A small self-supervised image encoder, trained from scratch: 4400 steps.
Rows from block 5, named by matrix and row number. Each number is 128 + 24 x the weight over its row's rms, rounded and kept within 0 to 255. All counts start at 0. Numbers have three digits each. After the name is the row's rms in percent of the matrix's.
# convs1: grouped (4 groups) 3x3 conv (model.blocks.5.convs.1.weight, 144x36x3x3), inputs within the group 24-35, a 3x3 kernel for each
convs1.9 098:145094051093098098167158136122086087110096127142107082114110138113154106123108099119095126093109094129144147132171111152134130137106133128087123145109078143130111161156120129135115120156156118120132134116171146161148157141107093154156099127128128126134141127130113118135092160171151136126147157127123144132128105135134148129
convs1.10 100:103128158123163127157121078111125131133145099139116115108127105123125130123103122148202144120175111179132153133128137126144139118118120134148135127105135119123134119132126167106124190133086114132125125162175116159156120151093146156120179142120092111108120089150108117128124143126115143061115144114122103095137100101107169078
convs1.11 099:111148173114079113162106114133131191117098131141100122137108105140127103108122140129133136158106135183155128123108118145146101126139136133133161135140130128098079140076131116087149112090142115114124110093144118139188115144123080122166133100156111128130142153117113125128143095085113121127114132124125116124119122140153159166
convs1.12 105:142113152142110089153152146110116097112127067104125153113164123102106120139122148137099139137088162161155156124140134099085170104140167095128122137149154138151120141104127121131102066095131140112130134120095125113092151119134135131107079072144180115121138102141124112096127138139153164128096094167126110132117156124144113086
convs1.13 102:146124113156145104142101088115103103124158083083101121094131107127150113115139146103111095145135067101142105141108084081106182110143186140148107120140102114140117149124114127170108138136089122131115177124115126110114132133109162127118128126059139145107139190136143156152161147127139175094142123083118124116116100186149159081
convs1.14 094:134164127099122123133116127154132154149132134095114108132119116119165119137128124122089149065024058093072066136145128143140139127119128122139128132148151128116194117108120109142112140124077130134126124101117147112146108103133114109182151118132121128113138163099139154134112110157138096130137137147154131148086107142119084120
convs1.15 101:109124108180163118165145130143119135150148133149141119128159147116140124151130140116068150140103111124123118115129099131153115123127118144145120112109124126137138136112117164133123126079091130117119171112152113108162121143108137132159164180139175140123132182142127134167125124136116137155127140097150121124151114136142165150
convs1.16 100:160160177129044090117155137120144115126119112129121135148141124150151156130122132130107132142109102105147103125103111146149139124118139122109119141125098107074096118140140099114125119169109125127135115082116140183173117111107181144160142103120127165153129117148114152113119098124112157144117133132136152157113149170119187134
convs1.17 107:138153102122138139127109130136114117160143155109119152125135134095158110120152147101132113108156094117159071159125149142135088126133135151128123146146134143159156144103157135120147146144118079138156114146125126081079118133148162121113116092127117116110104121121157117146169123134149142138122118103133097166180086126158109107
convs1.18 102:110134099139121069186128132139145128131128108136139112104145152110140154131154149139167097136125111133136179119106171120138149121131134128102140110109137148126092132108108167128091175150101119142100145143125127138101140163098142135088120119120105145106127155104132125126163091110106095175102119169122151093145171080109093185
convs1.19 101:104139119121137093120136097143134139153109138115119089141129124143124147123116128097105089124142091138112104164095122136126125157157156109109123145156146116079129125162129125156123102110109106146104087150115129137105135140127149122125119138099118169137139077132114156149154162118133115127116114130129157151076093076149145122
convs1.20 098:136190105093151076131114059110171145115131096114111088130106163113064144126127130125218155096191083099108093122122123122110130109124142098095125101108121119103111129144135135068150146092137137186130114162099111128107110144126128099143136122132131164146111150120114148127124100151114099141124144138129109150116134145099178115
convs1.21 100:142105112144129124104100142121089104177164181141129151122090121159116149122162126175173158190158143084013112182125130127122108116129134147081086118128111086110103130136114109122153135157135126145156129122113111085132125130123108181126094132099114154134105138108128107113135124136136134120136141113107152149089102074131130150
convs1.22 100:123122155079167131112149136123120133096097093113113106155128162132099090107098115128167108067155075096043140114112137134096131147153143133088147122110118117141129139125122135160166123160146121129114094156119138142136148103113078139152098133121102086115108148080135124123146120120129109085125079123104161130107138105114078122
convs1.23 100:139141137130170077093165171133131106113085092123161132129140108123120108134113137122137139114173122180159191151146145163135139131111101107125121123149105103093109126140112106171131112159202137124139115146126161174173132122116146130133106111141078149161124108160129120129136128088138119100127141124109101127116096170145154132
convs1.24 099:137153107146139166173124091138111102152103143139099144122118108118116122112112150108182121101161130143155138102061087109127113138117118120162139159130139105104111129121154150153136156128124155130137133106142140158141100149131104142108140145078129166153109115129133135137124126144118111141129142142152099126178082158135167169
convs1.25 100:160158121153112123149177140141146165110152096090095103109135128126148140095135130136153155112099112139161142114123096124136120110127116147166148103146118153174134137075119163172124151147156162140138167097131188168143136138122121118151138134162110118112130138147085123136089128115130169149143138151112108119087097144140149118
convs1.26 097:134100127097128067111136075127124111151117061148092105126116120122141135141159153169081039125064056083098096134126138101129112139114108128161121118149146143103097104176113077143112181145128155074130135096107107117147130163135095144165177125153121130120122134139114153120134106148149113136124145124142130110156144183102143152
convs1.27 102:173125099142159077123171133153100113139138143131174146097129142112087147172112120154130068140170172122146130129127111120110127123134091144139104119118102126157111094117126122153145087066151129159140151148133137148110134128104108117121111109086130103144123111147114096133144163131140153138116142121115137083145126115151088129
convs1.28 099:102123110133147087130149145109094101127131090163126118131099122111107091119145144118100124129136124152115194119146185141134153107093136136122142123112162144102169102134104147128110103210147141124101151129143126134130136137131131140123150125095110157150116083150136142154142162150185127134174127117111147125125131131121115104
convs1.29 101:115103045122167181136104096108124107093143158124090111126097108129105091108136124106127153114087114161068095149124118171079158122134127123125104132100094133129115117143124100128163123109153136145129133159145119107110110132121129133137108043084135099131056160146137173146145114174166110087124107159122094143126129188119105112
convs1.30 096:122144134144155145174158134170151150134137177122153133137134172151088143147119171086124137114115123136113122156086103133118135142128134119121127150121144136163129119132132119116183114123136132103087119136097152139114132139144112086177131108120131133109126112124097113096076102080137114104079105134115133155081093098103043085
convs1.31 095:148082168100104152117097154158112149173145170153135179144162171164159145167158169157155184166149185139151139115122106143129122142120102162154165152127149143103136122087142108169151114147127127120150142138120133164132100126166127156152128138135121100107130167131163132122098114099118109108178144154157131134182140132123132163
convs1.32 102:113171138113133098106125145140122095107123130137133147131133129146138147116131119101136124092155144119088102151148101119124126120151116116140150056128142083108105121134133135080119102153119117153124113169095129162099150165129151141108155150085104116115115115120090114152097153105147116101121132119150172121157155094168170077
convs1.33 105:111089150141077144127143099126135131124074141157105145137136095105091107149123136131068189144095138167154124120108110144120113075102108131147107135120132092088149109141120148158122116119109108139171125121114143138119123151122133127095128107112113113139115128136114118121105119091137188132148131116092132114109185095138152065
convs1.34 098:121198127098080112126119147152169162089062113111100129117085156144119134120142133136161092139083112101086133122118096131122137150114118130182168133112127126144163126096131112142121103116077166187126132079122140139149145177140087146147136155173122104135137121122126132132112101091130143151141154138124146139115167094154140138
convs1.35 099:124125107104149129157115140111131105115108087137117150138146111130116151107092136128132124161088097180104212122118124127130191114136168133120104141134146097139161154087126086127089198136114110128126131097087140141156141110139125127134123135122122072100095201155126159171128122119152160141111083125135129121114153074122120111
convs1.36 104:190177164090111123126162112159103169126111132187105119157132140150097080103107133151121130107125134111111120126141144121118119103079122106124116113102121119074118122122132111109133119100129147119102139129070145097105133113125165144142114112139155110124133132174156127121093095142101126121095129101120109172156110136146109082
convs1.37 102:146125165178163123120178092173117150128142100120146092132149118115135145137116140111096148142157124097099102143147130134136137124134171129132147129090128142150143182148161146099090122133113103131146127162191115147122102136115131124188112156167162111168130163099165173079174133156116132115119138103184141138150112074104117072
convs1.38 099:128153157156131192152119147112125122150125101134113121111109108127102123141138145136145142107124132112118111110120122134120125126099100124083080119121088113129103126134120132183143104173140110131110114149174117138151107132123134181128117193110122117128142161145117137149140121144107135108081136087117195142109126089114111099
convs1.39 103:123111109101069090120145175098100104143091129158139126121114139113124123114125109150147133101058103166194167119158153115065045129101107123150139117164124129107130158125126120092127121093116121150181128133104141125129147142125136134164110154098141126122093119145136125118127108138149169137131181126117125095116114135136142159
convs1.40 099:130151117119147133135132106132128119125124119132148158095123123093101092142132132136165162130102145126092116140144128105120115096112140121152134119119119123090096108095125110111109157121154138102161126126194087124158105117105134203123104162109126126102103134146108115156123181127111111083120131138142139135170098084150073101
convs1.41 107:122132126099113117111145170125154086139155097139130114119124155118102127121114131121157143097139096124137060118159111130135124118101085142108137130128112145105124141137136107138097113129112122206134125155148115153110147122136138105103141124087119183100101114138091126171152197140128145101125169126145185141160180087141154110
convs1.42 099:148102105129113116113161147127096108146128177155147169138170149145151104132129129172153117118117106116151158121082111128140097089097130120116148154113116150133127150092173194053128136142131151100063160158141162137121108101107146110095173091095135126140151160163120147129135105150130120118147130146146076067153096120149127155
convs1.43 099:101192151125137171142167199154141115197157128146110128113143098126137155137127156053192134115157170136156095123109145132163146113117115143125139153125133141109148121164145116107136127108130137153078118156140126132112110115127076110139144107162134149100127134123149100133165161131136120111157099123129115122104155096095137105
convs1.44 096:158177121156155164188210141154179156119139138106099134092132140122115125120117118149131055143107107166153162116138105105119124135146154112168117121137153159128140151164141126100127121109121118114121119114132112108139108144109115099088115124146130095134136123112102137138164170155125116172133119135131165130126131157154114112
convs1.45 108:125109123150133124110111113096150116114148128118118137138117121123146096135126116075113158114090135119132145111129104135149134113099105145130141134120121149122143134104122124132132128136141139149063133154110121170127126124111132146119139156131106120157135118103114117112142134104127136123113116123129135109185171047099114073
convs1.46 101:137155166160155145061100121168132160136130144134156073131134104116133118119101115139152134116140190133122079134128078107106142154149087119124121106108125144128133114141153129095085110143124157096089105122189113183134139123150119124088153158141134174165113179129140123143074077084171117155136145138131135127125118148109179095
convs1.47 100:146080089096154132142135142137123120153123131114130151125151114128133093119141110123114111119125123115142170154148109133139120083153168145128124120149133103122116146135130166153164094117165149129081156119153133134150138116145129111134050086121138129101122115124143128076148103080144152149130126147089178130141181164152141164
convs1.48 098:166176177103135111108103121155115116111153116106122139146104103127116147123132125129125146139126121131124120168135135121138123109129116148159115127113118116103125151159149068134102127113127153103098125149151083121146157171145132114120147160160128176153068196080140102124130145142108099131123098116104083111103170107126122093
convs1.49 096:137078069158114135169136127137148141169134158118086130116115130163118126129145154142128139156152172106119144122156147128145142112104166120124106134090119126145122116097126152132157131112109141126116130120134104088199114117102142112113122107111140137163180100134135128119076068070089074056178165125131121104137179150155089130
convs1.50 096:097161096157158192135168207134106122141089129139116128134131125147118129148131132111161127134155147156169169083130123169133130113117143143109123113152147135127112136133147140138152142136187094088167129114153099104112109119140119161122142168172126119159124097155127135142138153159113109164119103146107172106135139095112095106
convs1.51 098:095117095129119062128115166113122101121130129129145126124125131157113130111117113088122156116122189106103159135165191096118156097108150140131122108100098134129109155110102109118113100137139101134169113173206126137166135121143124132113099101103140146109136153124113151145140129129143093065151110170090104112129132117153088138
convs1.52 103:150099103091114142070109162189133102113173123124114106146118152143124126141141140136100085122141138112107156118153086133156151120147162130131140127081131131100132134152143103120129143129087122144077137178133124110105128076115180122129188125102133147131138120106103101096089197170062132140138067080159113094130142134171134156
convs1.53 101:089109069134175138125146139120117135172176097159121139126123127070129164121125147100123124105119112151140115141180146136166095130096104128125152126167150119121120149123145122084122108102094124182119147183151104153145100112156116105120125113136109064132136113066117101146150147112152137107159169142167096153194140118075129121
convs1.54 098:116119092126170115109210139128127106153180153154166170136154117138147111125155146169099088123151106101169186171111114166140068125133166116099103155156115129125120121129123174144145141132139118141143131135097099136136124108111124137125144097098132117157150153156143126100094119115097131102103131149122171123128142098133119109
convs1.55 097:142153171135092118099089112141139110134141115108105151125100103144121102144134132170135161143147122137126092153189158132106110119111121117130136145137130136138134137137169147120132105139137105148108124129138141109094095087103133119126118149128118124133119140128128109129138115127080110099129119088147163129114135114083097130
convs1.56 098:150180154142146114159160131155111111161162127139121126141121099115120120100128128106076127127105125138136152124064151143108124129123156135118104126111118131133135078130144151119100138122112132087139119091115143073095140166150124190176151177147114159143134110124142113130117155136151126100113130138168182124140154080129104099
convs1.57 101:086114156115118117205096059138123088150162052134094099137126119099087142119126142097096119108147136136128086125087140122128112189169086113101121112118108125124097125121102144157120143146120113076136162065145165184088133135111099136160118115136154150085169130118132104134122115130127131141155081114162154156125150111112096115
convs1.58 098:103114058148108098129097169182176096132100068100084128107099146123120164120121138147140150113092124138115123145114154127156125149102112139129099142154150129134143122125110116108141124118115094153165110142080136095103120151099085137088135201116109127081131127082104125122082110103153140170128136173121143147085112128121112130
convs1.59 099:122089133123086142151114097067124116091136141133134124102114137121168115119139126123088149120097183051108153115120147094128155097191196119150147096161134125161145144123178168089135176157131122134147135173124071128164133129171133146110078121124126091122137120095134143089149141145133127130142092130141103153134080180145130149
convs1.60 096:157155107141122126113089109148139158114105086129109099101132142135129129163127117130135174126109181135123109077134134102132094151089073088128117109154109137170151137118107112181122136139138117143194140142156177112101138153138131126141149181112151139121094145186106143153128132129136185124136146145173086121101113109104098109
convs1.61 101:136125160116124138130127130120171111141173147174207178133140099138127113142130137143134123103086091142131141137129130140132156132115149142129100132149131111131135129163138126153166082130116104158157150142131120097127094150111070172111111154126139134161162122163095128081122176152106097180118158128185125122127137172110087138
convs1.62 102:099082097112097134100091171123133087069133161116109140136122162101086136147119152146126129131149099104093041156108115123169134091117079127132138129129123149102126127114098119124145088124128156099174114124199137115150122104114136133106127139133110144105104103137104073172137142124121116129138073143118114118106107136098123147
convs1.63 098:121141131134131110139142127144142137149146158140134120129146125114125162113133150142146157169140155138138152123133118145087125149116145116120124120132132096143133140122133132139165132149139095104140161091086156104095135128138137109106132130167114149126154145150095150145124135145132127136143159101162108117116062100129067077
convs1.64 100:117135153089161120118164121092129143126140151112079204142121122135123139129129115134092145093106103105128124155134148111097126121112166137121104123128120126147137153143123067078112127101155160130093119094074175116097129115122097105154138111140128114120123135132126080129135087093096142122092146149150163186116152183127135151
convs1.65 100:139115102143108099180156143145142182150173150163133192121121101144137112137135136140103142135096124116133148133129183089108148091127146133088125132120128129145112158138131186137143136064141137114181112095109147138120133139144119137119138091158149145104166117138151098109154114150152140124171093137168154175145112198131132133
convs1.66 098:119098101110095118093204133121112116133117142156167122141115138136076116157128119123130132110093133140136122116152161106068176122164162114140130133119118147132141094080108112112126157194145158122160121122160104132150138120120107089108141140106116132113113106126141120095103112133125131144132179122140164172116211180148180102
convs1.67 098:135109124084110116171164137101097102091112123140143143121156172148133137118094101148143108096113125168130152123099098079132180103131147139122088126137135117121114112096070120153146151154109159108067118091103077095183134126109136138147118074154127113092103103137126144134132129141107115131144173118118124180114127108160158129
convs1.68 098:069113113056085048065076066064100065117123104119127065118144131107107102130121121125140135095152124116110074127135143135134173129124114147154137144110138153155140119117118131122142107152141087156150127094155103096160168150159157133132130124119111118110125144096077142095146112156133132143105114101098180104157139104122086093
convs1.69 104:105100119118164143112159158112101155122139166143151123155181110155135099160116095137107099140134123102108126156113103114138112095098110135109102122151155138150115112101113161143141100083100139094096131110072150112123131126129133128204097094132126110128138147154148156134105098110130148136113108098118083176104142183128115130
convs1.70 102:108108111064090090109067140105124126165135178105136087100150122134118121119124131135152118164135100122107091157138118140134110152103126130130154113088097142166127132088118105115099129161101093147120122156112179110110140138148101090129146177152113091108144128130143080123144149153123144098141177105127120121109130157112103141
convs1.71 103:123103164086120085133140137103079074126101097127134125131129126108112116146154152123098125106145111141093103137138112125118127120095112135112124084121125137162159119086112143109113134165129153130108099110120150104110142124142136142144093128112090083101133127136158168143137113111152164143142143155113155140120097130148094130
convs1.72 098:100115124150156147161140162134128127121141124161103090094107108112113097108114125116152100114121095127157113140117140140112130130090122118095091132146180156093180135153147136101151140117147139110138143162148130182121140132158148123119087089087133107097133172063115145116132112127087078053038094063114123106070120149140175124
convs1.73 104:123108103142124099124151153116099127107135159066142126121102090126132101116113054121161141127129139135125106138093115123114091134169118100115099109143120120147122120122146102156110125113097120115124138148120065113077128108163138113183145154140163140141119106135103118150139135124145116130113129152122115090118109132087124146
convs1.74 095:120106071128116118114130098141162161090109128115133096142131098160152122120115116112134105121100126131126158090109137120145205128167166103140116098136121109112093111129139106173123123117139146194201127106150104137102120087127105114105119109116096109103125133152162146182126117106151106153158091133156154146168076098129088135
convs1.75 098:114143147055100091106158105159201137125166133148166071108098137125129143122086150109115133094086177130142168145164133096118109136126108134147129102128111113148098164144077156161107129118065142114116174124138134122111118136122098127151121169144097104127156117185135136168108121139120103160119131176113143178092140154117110144
convs1.76 098:132120125112070126148065141116093137154157172097127159121165160133166114167160157143204163104126133094169147128112141129125161158140158169187149146179130142153124133145107117166115088121093095106107149103080124070106106133136136159110139144118150113153120136083141111117135134132145159119137113095189190146146136037162152093
convs1.77 094:107159139095131126070139147114148130134139141092157176119123126155114095170125118169147131128119122141147167100150106093115111143128160119180151138165148122125143135115171150142123149134110140148173136167140137135151147160144085110106110097094115136108125121140121117158127147115146126114129132164167142157140105155142135152
convs1.78 094:159133108090109102119145124138128180113067126101090105140104122120131098177164115132171154141154151147080119150171111133155095146141108177143122146091111144121076112148170097122131117130128165131132141097118112128150085109145115179136132181120108122157134131154142099131111192142112135128108099163162157080147137101141136139
convs1.79 099:116146133172195193114138090140103112095102084083106092134137094168130150142115101118082121117099135136131107087133125070083089118146160158112120118069074108104087148134101129156097126134124135141136173148151104159109133113128123118156104093167117068120127116151126140136122147141135119125095100103144150137148138163118121125
convs1.80 100:163131130124120095142169157114095090154156121172142167163167138145135107127089105137131165070116125100116086124185102167162148138100123143144146139174124123103123097119107118112135152124113112111129113079079124076146130121127126083121122122121146109149092108107136074096124120117121126091117125130170174144155119105070122157
convs1.81 099:113125124099115119086145128144127151120081156170180150125070121161139134123118116122139115129105112104101124114133148128118175105083142096118097117068128149113127117113132137175134113122133112097085148160193121171124128170119131169135135150137106148133106121113101124102130140113138094163120130149119061060141108130111169100
convs1.82 097:153147115117143160113096119119131124110105113133130172123096138167068160159177170117117106145159136113116096121131142138126134156112139159141119125137096123122108111118109123102124166178180154138138105094092130123156114172182070133147145164108150136170141150120102112094101130132099118102142096109156153110162142122108180142
convs1.83 104:163119138143115106097137138137109107123149072134159172106149119147120090165126122134155132099139182143125173107110099109142096098167086143128130130142131136158162111096071114098096150160126122122116097124133166206161118156135142085157142104149124138141143119150146114163146123103114141139111148103120145111134162059155112131
convs1.84 100:093135151134094128098130113134151164131131122144147092109092116127140181136111120154116149162138098145091083158105160121135132144136123123125156153143169118153160189171140196177163114105123123098120128175169146167133088128104119138147150162180106129149158133125154132138130119138126132131139076123127109145147136181103096135
convs1.85 103:154111112106124142127125132098081184125106185092100149137134106155161086135166097121124160115148155127133127117115145143119135131122099138120129124108121134134111139129131129136113140151129132126138139079147089126207106128155091129161128120142115140128121123143117120140118126116112110142136109176129121099138137131117120159
convs1.86 102:129135124127158139151117122121099124132117120140116110210093112182102151116135115116129166101088140092118157156098100108135147101128169152117104109106121132143047126118088137109135143166137107115096121142142153125183088132176138153139096082107134129145087107120099122170122117118140150099121123162167142088151097110171143128
convs1.87 100:124132103131167103128136109134114123099148132133115145136131104104152125138119125159140121122104120078108122121124084121063093144081104152125154115090152116116134116105130096117130148126158133125156100122133070129177092125113137134107154198138140122155110098088056093122138141100132103101098089147132117137093146155103171117
convs1.88 095:125128113160141147119148175134129099110092097087085118152100113118186163109143156101121164134147095164136150120120129105082147100183149117123157123104077126115135148120087113104118116071089101117129109152165129172160123128130164139118113114133137141158156140118130136173126085096168121116155171124127105108178138162147105114
convs1.89 103:092133114101130121115137131140108096151123084207116104120131118101147118124141108112131125123102120123118116102145118094122120094100117123130129105127133119098129115162109112137083102122135155102135159094145203066114179108134136127100092124126138120091132101127128119122151111135197091106220093077129089133089119127123112121
convs1.90 102:108146128106150130155127113165099090175114113192152086108125155120127118118172162095131180088151186108106147126108095176180131118077070082187160088125112134156114138122102123094067157133134150141097125118112142133084137112113114137139129122139122155130071138171118108126138130140116129141130118140072109138118121137122161195
convs1.91 098:143121158116116139135138144147156132122159119096148134096129125106143150122138163114098088171143113168100114118193145111137173116149132119100101122096075081022101116167121120117098140124109100134120137126128136123141103180132127118120114117113110132103121148135142135125141138114166149162134178111144086065136144163124085158
convs1.92 103:092107130123117149143162135088113148148099122137127119122126124104154126141112109147129108133109165117090187148108132107182190124184114146142136104116118125083133122113119126135128092139081096143119150144180124130070108109123157081111128127148141130139101103127120147149129094110104157124112107108154129122118131097135120111
convs1.93 094:129131109120106114123103144112139144112187146105139109129137150163093169166125207119113158140121138136095158122109112157142177154166207120130186130172159180196186147106169140199176151183136147159138139160093102158096138091084157116113131121098115121118133152134106113141127112114138116098141102149159148133129118094140100115
convs1.94 097:108134108143144158146208165152180184144105138118211145131159185134136151111090113133110103121124097120091100125112113114099121140124125131152106139107128150118122113113149130089125119140112159125134160143132134126174105116093125076100145136113129118112152123118142124139172140118142118156143103154144161150117158135091149120
convs1.95 099:144130132107084140134044138110090153185083163168088155124161124132156119111140134092148120096128074088137114159084167139076131079095107072113125083084104119094108122122127118114141137121143147145165157165155150154168151129125114105119121139144131153100147132112138149125141098158145123168109189167097110155090129164131122109
convs1.96 102:125175142127145155109099131125115106164126138151067089110132130099130130152153117102120099102149134136170135178150132087149099089070078125101114148136117115127132142106089135103143142104103146082128178067128156145125156165120149118123102116142175122107107124099126129123127131121166131069157137154081133072105165137119133151
convs1.97 102:127119116150107142151121139114135089101135081124150108127138125086105091138163160128149142111104132120137157127133131149161133113125152120133127120108109113124115127096055176117060106087086136121117108141129070121115136118163121104184140138137129123165138086123107133114127111141108090127129136105123153151067096123128126157
convs1.98 103:146121117120126126111143143116128101104166116175141127114134200173099143135176083111121110105138091137086097150148146102129122114130105133128131120100111132119089144112106108099088124162131129095117131095123159094078143162085167143061112143130140170091090120125128104124124126092102134114144120119128134146144121153093122181
convs1.99 100:143103133133124128135139124130112158151173166107120094124143143089150112109098120138168149086111082152129166137136126137176172073081093160139164102046056133133138153134135092111093117111108141115139113093082134127144110099115132125103111124106122111129116128080151137170124162142198255216054115083103145129095112095142123135
convs1.100 096:139143150136125159149149161087136084123093128174144174151121130143147105128139142119176147117112090135139114130136130153100138140105127102116105113115113175112174143134119134128145104117151152118139095102103140169143089111083142105075128142129103130089129113118130167097101143132116117121100078086137160146098142122120156129
convs1.101 102:140126111133095099156121104158146125180137125123108131134115135105124123149142168137101107121125140181127112122128149137151115091123154158110175127105132121092137118155186102100151091108183126149142072142112124131157143122099155109103135127105148128085128162108163129111091103092125127141178141122150131135150089128153152157
convs1.102 101:118104108129120135111162126161119169139147126112125121110148126118124141132109142107095088099108077141112127116140131123126116156145121098097112125129127105094118169152164146123154120107103139170140140145216109123076132080103128137177133184167128122098074079079119118088118105139121152119139166140097109140111139131110123142
convs1.103 099:109134106162139148131136129175152099149132082120105097106121119119133165099153136120067155136136132121161148144170128129148115155158135098140135136163130113098129137121155104101183105105116116144086124113109102134124113129102142099091165141112098124108147134125127126134106122152090108138133122144092134155134126132146129136
convs1.104 099:131164163151141152094098135130128133119122073151117142103114131119141177098112150132115111159132158159131107130122133112078122104145149112097119099119128162099177115106117090108083132110123119124114099151109120096147127073131132177127135125113143117116115110122147145152133154143138110133123110096127128138149140157162090097
convs1.105 100:142116128150136173123154128116098090150209146122127128138151190099086113127114136106117105126152124122165161123121156119185169108137131135144144137147139134173132138097145122114135128136114112140157134116103137157163104122096127108097106156147122133119125137111131160195115118109066127064129071143136143098138129094136134145
convs1.106 098:133142153109115106130146095136102120152129167098146113114151140139142187106097114159116137134108109156117153127163132104163151116148128148102156139109151136112133094117095157184145086118120082091120115090126144153136117108105124103094146137138142123140103119110160131170127148108135146109107111113165106088144158142136136126
convs1.107 102:133131114126171115140125138126105104133081128172133149138127131141126128113161104109137130107127112107079103148145178086091120095119118102115110105126168169125130119093119132105156109115136121080095134107125167121125102138133174136093155182140125143097118140118122083079136151145125112086126136114142154118085163142130137144
convs1.108 103:122125116135118144137122125126128130153090135118131161161151138199136136135105107133140132159138100119125115117110112112087125158145156111148167143127086104097110155166120153090116174106124135118145161122180147134141124102139157101148114119126121118146091128114120160166163158165135118121131108091099112148130120146148168146
convs1.109 104:148121105148147114117123099088157091123120117126113154123122094122151124088177137131145113116100145091112174124131065161149127179146100108114122126123151184108068148110119114128161096101169138102120136125170122106134112144077147118093137112129095137139129104101162149081122148102132129108170130118136133141109155150118155135
convs1.110 104:136104095127123128129129123130136128120148138091114120140123149118127117126151087120149119104136128137120087098090089137188167143124090059145097089103153167163182102078114135162140124126160120128149128142113135141094132112150129127171142118124117117104086076124169163181144152083102153139149080153111126106105167134117105116
convs1.111 100:119147151138113113112142143111140136101105136140100098121130159075145113118103100113138121131104111123115118112198185076126126125130127094044091132130113121166174166144125173117113150126148121145109147112148109112105118139173120142167153117115124107160141153171136153164126146103134141089125155145135165123138153147118145148
convs1.112 104:128107124142117107125110129142124164162139144131116124125109141140117136136137157141112112171125105112111130137079195109041188144096102121127091132145072152161079157124112119128118100103168133161146116103130137137148127150141134158093145126125150168105131163125162119130130146178145108143155128095140121142150111141125121097
convs1.113 101:152119135133097135144092156113133131158150111121142099130109120111093076127134113103133130106152109123156120106070115107057083149099089117142067093152090142115148126108087107136117111168128122133134136160075110125092116112128144117120133131146141135077124127105155104143118094136101111132159086113152118128142147114128133123
convs1.114 103:137124116121125131098114113123159114148135102139159119093101121141142134103166133122157095148119094167117098139140086119137092158115081111126152153136094165116099122134095139137137094124172128123115151136126132147154122126124132150140131123112159141088139111095117116122143180077143157067128121107142139133119134160140145132
convs1.115 102:133178159138122113119109131139101108092185129138155179122100139106085092163130108125097106129148138101130142172190163112116106133154121167144141145139104157135103120129131105159158159130155126124153130140112179166179136147119098158101109119127125105099146104119131125117125090119103144136122074114118131121110160144119127152
convs1.116 104:121142139151124133123116115145136130108135123114111119138140115194160134135107089143113110123117143125124135136171135136113117118144094169087111147107160100098112116092136148127142135195148141128136128162145091091131137144121119142108140125098184136138159141162103128131094100158122140132137101090100117124132095128174116126
convs1.117 097:182211206137101101133127143123096125156132139121135105126139102119142097116152162125124108169186119121152126121131144113119086122099092145115107117147126106134131126146175149125182139134131106129143110153165141116115125137133121116116133133115124118119112167131130150125087158122122152099147119103120140175112122133143130128
convs1.118 092:132132145138105085102124129092163149098130141127108098132169130137120097118123131139180177114143174123125127102208146141197132162119130139112105143153126175130106154148098188197131124122131127133112100095120138088103130154139123124152142150130140134124128107135180116117133117110114101133100131138140126133123103114120129132
convs1.119 099:098160102106125107122142117147124135108163163134147157105137123107109104122087112141111132126134143133125121107156101066139121058128128148122124131150131176174094142087096112089070086081123128117085115183129141131123124101103072144167120121164116091136124122118177145119132097161149124138141127121118134138113103123153132102
convs1.120 097:126151108148154122163143136127113130108103105099130093174142164126105152116122139129134142113110112095164142122150126156154151148120151135108117136090118155139143109111092180166162122135148141110151130114122090105084118111136170148203104116132112125130105125117123122144128115118127139095117124134128112117133117108129174132
convs1.121 097:160152138105114108167187158125149126117149127109119115150124120143132123147117096109117148125155169115094088117124152104105114144138179131114129137107082135165121122106108123150133143121137138110133124099101130100157137131119113127119111097120135121127120082123148131131148120159173138187146140148125133120146155159120076091
convs1.122 101:138111133077135110104171078112124151134136126127128134125148128104169076133131121148129180166122145150141101134120105075099107071117153114119088166131115148073107163080142125091151107116138111132110110168144107122161135119126102112142131119145115121094156144136167078153158154118144142118133143142139144122123120127134119159
convs1.123 101:085089135134141170120167099138143106095152108119096115151134123171160119127096058112158119098151150126086158143096103118153127126190061134098143147106105111095158147111137109105110106116118120098117136117102125116104143109125137124148129133114119092136163142092148115112126088135100097131116127111134144114121143121112134118
convs1.124 096:150105126112060075144091119116145120122118139153107124098137130128149132106143140127159105126136169124126104145156164098110102098100133133129131119114168171125118103079107133165154166122159122128112154153116141097136132146120105117139125130154109110119124124129139145150143142128140126098093119068134129111123140143120173179
convs1.125 099:121145131091127127097132173184144181117132138149146105120117116123140124064161191176104139126080122143094127130123177146129158130109162095109117121113111165144104131129108138124120155101146143158146157136137135147122109126177116153180132115143128113137128134149100153126137153091115118124121160121155145107154128132147117157
convs1.126 099:114080130094108110136169148152132102111118086126124120112144096142102106125136153151136088107118127123141120179039131117059112105123095090133125130106167113105131111106142097145149128131132124120139112094129132137152163170120147172118110126102115145120117135162126117139094130141117159159113162157125132118152128163124103147
convs1.127 101:122137129151113154156131185114130131098128110100128104121148158161131171145139130153158118099128121068109131101165160151102176170139180134126112113138159130127109111110124117119113127128155134119142136118110125107082127127140134121138143145134118140129124140142133114103139115116114106138156153140115128149111191133131154144
convs1.128 094:139176156126109137117153134099138096132133119119136119123143131161117208142147163124117129101126108138130132114104084137148138112106174155183180115174082119146068134121105132119141150135182101084105150142141118146177111122137112142115126108138131154156160131108117135100138178209135097171133096094150184150112111142150123136
convs1.129 099:126115114098127100127142109130146141127132113096108084141121151125140150156157151129135121130142099142086114083048101052111102131129110123134131115096127126067151083056121097146111150176141130182169124120143145140136114107151171096126125128114106122112147126153146112178115153152116185120120099128135122107140172137133122125
convs1.130 098:128123131113152135114113113150116112149154148109128149092132110113211166122104095109123147169130151125164163152058082133206137134127075135178141154137188142090112133071106149140124114149147135123086131171131119135102126122116132144124125125120125131142133129123121112104128215197135149106114102067154164137156117125140146093
convs1.131 099:105080111134100124129122104123136131140137108131133113107119087131160130174101130118101110148126087144146107097125093165115141125085116133112129154146141058091138102089138114125094102156130113137139132166159091143172164121135131100139125109144134120142146153146115081127105135120138092128138112123104109122110121106134131107